python train.py --arch="wide_resnet" --weight_standardization=false --depths=[2, 3, 3] --beta2=0.999 --eps=1e-08 --max_precond_dim=1024 --merge_dims=true --adamw_lr_other_params=0.0026 --lr_schedule="cosine" --adamw_weight_decay_other_params=0
Rows from block 2 of a small image classifier, named by matrix and row number. Rows with one number belong to one channel. Each number is 128 + 32 x the weight over its row's rms, rounded and kept within 0 to 255. All counts start at 0. Numbers have three digits each. After the name is the row's rms in percent of the matrix's.
After each channel's rows are labels from the 100 images, of 14976, where the channel reaches its highest value: "patch colour" is the nearest of a few named colours to the mean colour under the peak; "strongest on" is what is common among them. Only what is clearly more common there than usual is listed. The data: rendered solids tumbling over patterned floors. In brackets: how many of the 100.
# convs0: first 3x3 conv, stride 2 (model.blocks.2.convs.0.weight, 224x128x3x3, each kernel summed), inputs 64-127
# convs1: second 3x3 conv (model.blocks.2.convs.1.weight, 224x224x3x3, transposed, each kernel summed), outputs 56-111

convs0.5 113:128138133122121147112110110134040145092138100099077081105075151135068122091106076144119150143139134103097141080087109142072102145156104113099145082135163088172107134118166122089110107149084114
convs1.5 122:128115128112121155099113154130130150094146121127102187121136101175128123176074121142183167108151172113124088154098107107106089120104148146132147119138114113134097052124
patch colour: pink (27)
strongest on: count: one (76)

convs0.143 093:112131152104065100154103146175090143106119164089123097108221193088099138050120181092123133139113156090115135192113128114098173120112121133140113137100139146095118148141129143161084137077086063
convs1.143 104:147110147128158134094073159148122090101135138089080191165127149099091150108090134157147148154084076110124192182135141103106155143135158122146087108103167076053173101139
patch colour: black (51)
strongest on: light from behind the scene (71); count: one (60)

convs0.178 113:131113099145070132122135114091075158084116062137092087124138102114117121099091148137076108160142165123112074072114204139080110140146079122105107131100156094198098134163164136156183124120096086
convs1.178 129:109163097145150165126121097108129169099126171144153143121118167142097130156100122157111076097158118111122031147118115130103134139074109142165184113125136116136124066153
patch colour: pink (28)
strongest on: count: one (66)

convs0.26 092:120120108096151162105195126081087173096136066124094095120165149161135124101144098211123158119163133129137204158127132159184110187111095095137154100190129068069129086154133133154149097102094095
convs1.26 093:136113101126153063126153160093156176103182142104131176114130099100131134114122121134130152114097091153134153077117144135139156076130035098066117129132135110139120155106
patch colour: brown (50)
strongest on: count: one (74)

convs0.15 109:097151113151123129100132135169118137112087120115193115112123104142058146136183157151107094104117148069149123172177096098156141109139099116155198096122154073121114114135102140126150121152185134
convs1.15 105:142114086116144154146098106108117131134142119113065111157095115105073091091161101106175139177125110123117152112092090074183134110131108141205112121156116149073122015108
patch colour: black (66)
strongest on: black object (55); count: one (52); its colour: black (39)

convs0.165 089:152149165122139139102102157128082153113097149123095085103099105123084170138077152137120141128100180122115123127090122097156102140146100113159145148140180177154139151062177102172103103109199126
convs1.165 080:066138097123131144152146150100144105101101141131092124063086150143144131114120101099123071044125075132081163138129098096151112090136176126135118103144108203143183128136
patch colour: green (36); cyan (27)
strongest on: count: one (66); light from behind the camera (52); its colour: green (32); its colour: teal (25)

convs0.169 084:100121204149064158123141128111141136147119093119104057112096146100119170065100156162177167112138116148145153156168195144081133166124125145104170187129163155065163137142132122145126123127168134
convs1.169 079:092062127126188149153158085122143146150100137162178095083089126131107154150147108128098151083098103105105095079095145103104082093095095169057103103090115127189065115163
patch colour: black (28)
strongest on: count: one (57)

convs0.195 075:076073165189129086140139091110036116106144184091150110217119136105128064168151094148163148127172108144109088071117165112124154113114133122172213127141158114119117081113127098134148111128165098
convs1.195 074:143128175144159134136064149126098169115104099150081129101117199186171093132154083105114136110164085193121110122098103194111137115087149121097159099086120152117104063151
patch colour: green (25)
strongest on: count: one (71)

convs0.220 088:059213176134080127168126132147085136125114084162134137162215160152167147101159186175195137184140156151120088160193126129191082092175107131127121120135155129147126129104096150198136151170101141
convs1.220 074:133107111157098127141183101162124178099079096139123153105082123120159141172143100131121083151135118120128143201141099132194184196077118114059117123160112094148053160131
patch colour: black (51)
strongest on: count: one (84); black object (43); its colour: black (35)

convs0.180 083:107101126114142100119147132110034154128074116146160157154075081135102131148094197136100111108146142081183205149092144140156125141126155089136123100120104163096107132142146120159114078133120085
convs1.180 082:173219203126093127102141086052095096213150106134125130118100097136147116157156121147115088105128185090115146144129140139109140155135061118152102091105103146115155141118
patch colour: blue (30); purple (30)
strongest on: count: one (61); its colour: purple (27); its colour: blue (25)

convs0.43 104:113114075155119107121156169093131170151155088110202130112108105060135120100085148083126112154145117175109125141129135189147107163140187111110170167166118172098142151070116136149130163094137103
convs1.43 103:103121137113099133179110078135149092128111109117080064100129091087133164109152139118152100092067141133091163158120183069078057085108165126098076120107101135154090167120
patch colour: brown (56)
strongest on: count: one (66)

convs0.185 106:156165150151107122174104109082142126134093141118129041104113080101151166139092099129120211108131222098141153160124143128153120093144151121146123122125123166080167140107157118132127131117076112
convs1.185 117:106158110085110125119091152101156159050070111140107105117155118092127140137140130136135098094125097141168120114108131092099103094140133141079094125139097097181144089182
patch colour: blue (33)
strongest on: blue object (42)

convs0.119 073:113121182148155114140166139154135158125177155160126166110126117160128123085131128057118088154102128138162144090151116154089175121182158189122160102100090131129101182073130148058143100155094157
convs1.119 092:148126197060172117075136141121151118134115165108144121140170100140095123152097101174142143128092170116081148170122151140136121106124084132153118154096133133111106098081
patch colour: blue (37); purple (25)
strongest on: count: one (66); blue object (44); its colour: blue (35)

convs0.162 109:128095099122072135092158159170160173136095146084095187117123151115122129096096138086128066077111086147099130106123174134100120108146197144224130164175138117154184142083154121074121134131071133
convs1.162 117:104075157122071064138127122114126140150125117155093131176110154174107144142141166155144167160176141116213187093176156157128113171116100142127115123179144136134081182114
patch colour: green (40); cyan (25)
strongest on: teal object (63); its colour: teal (39)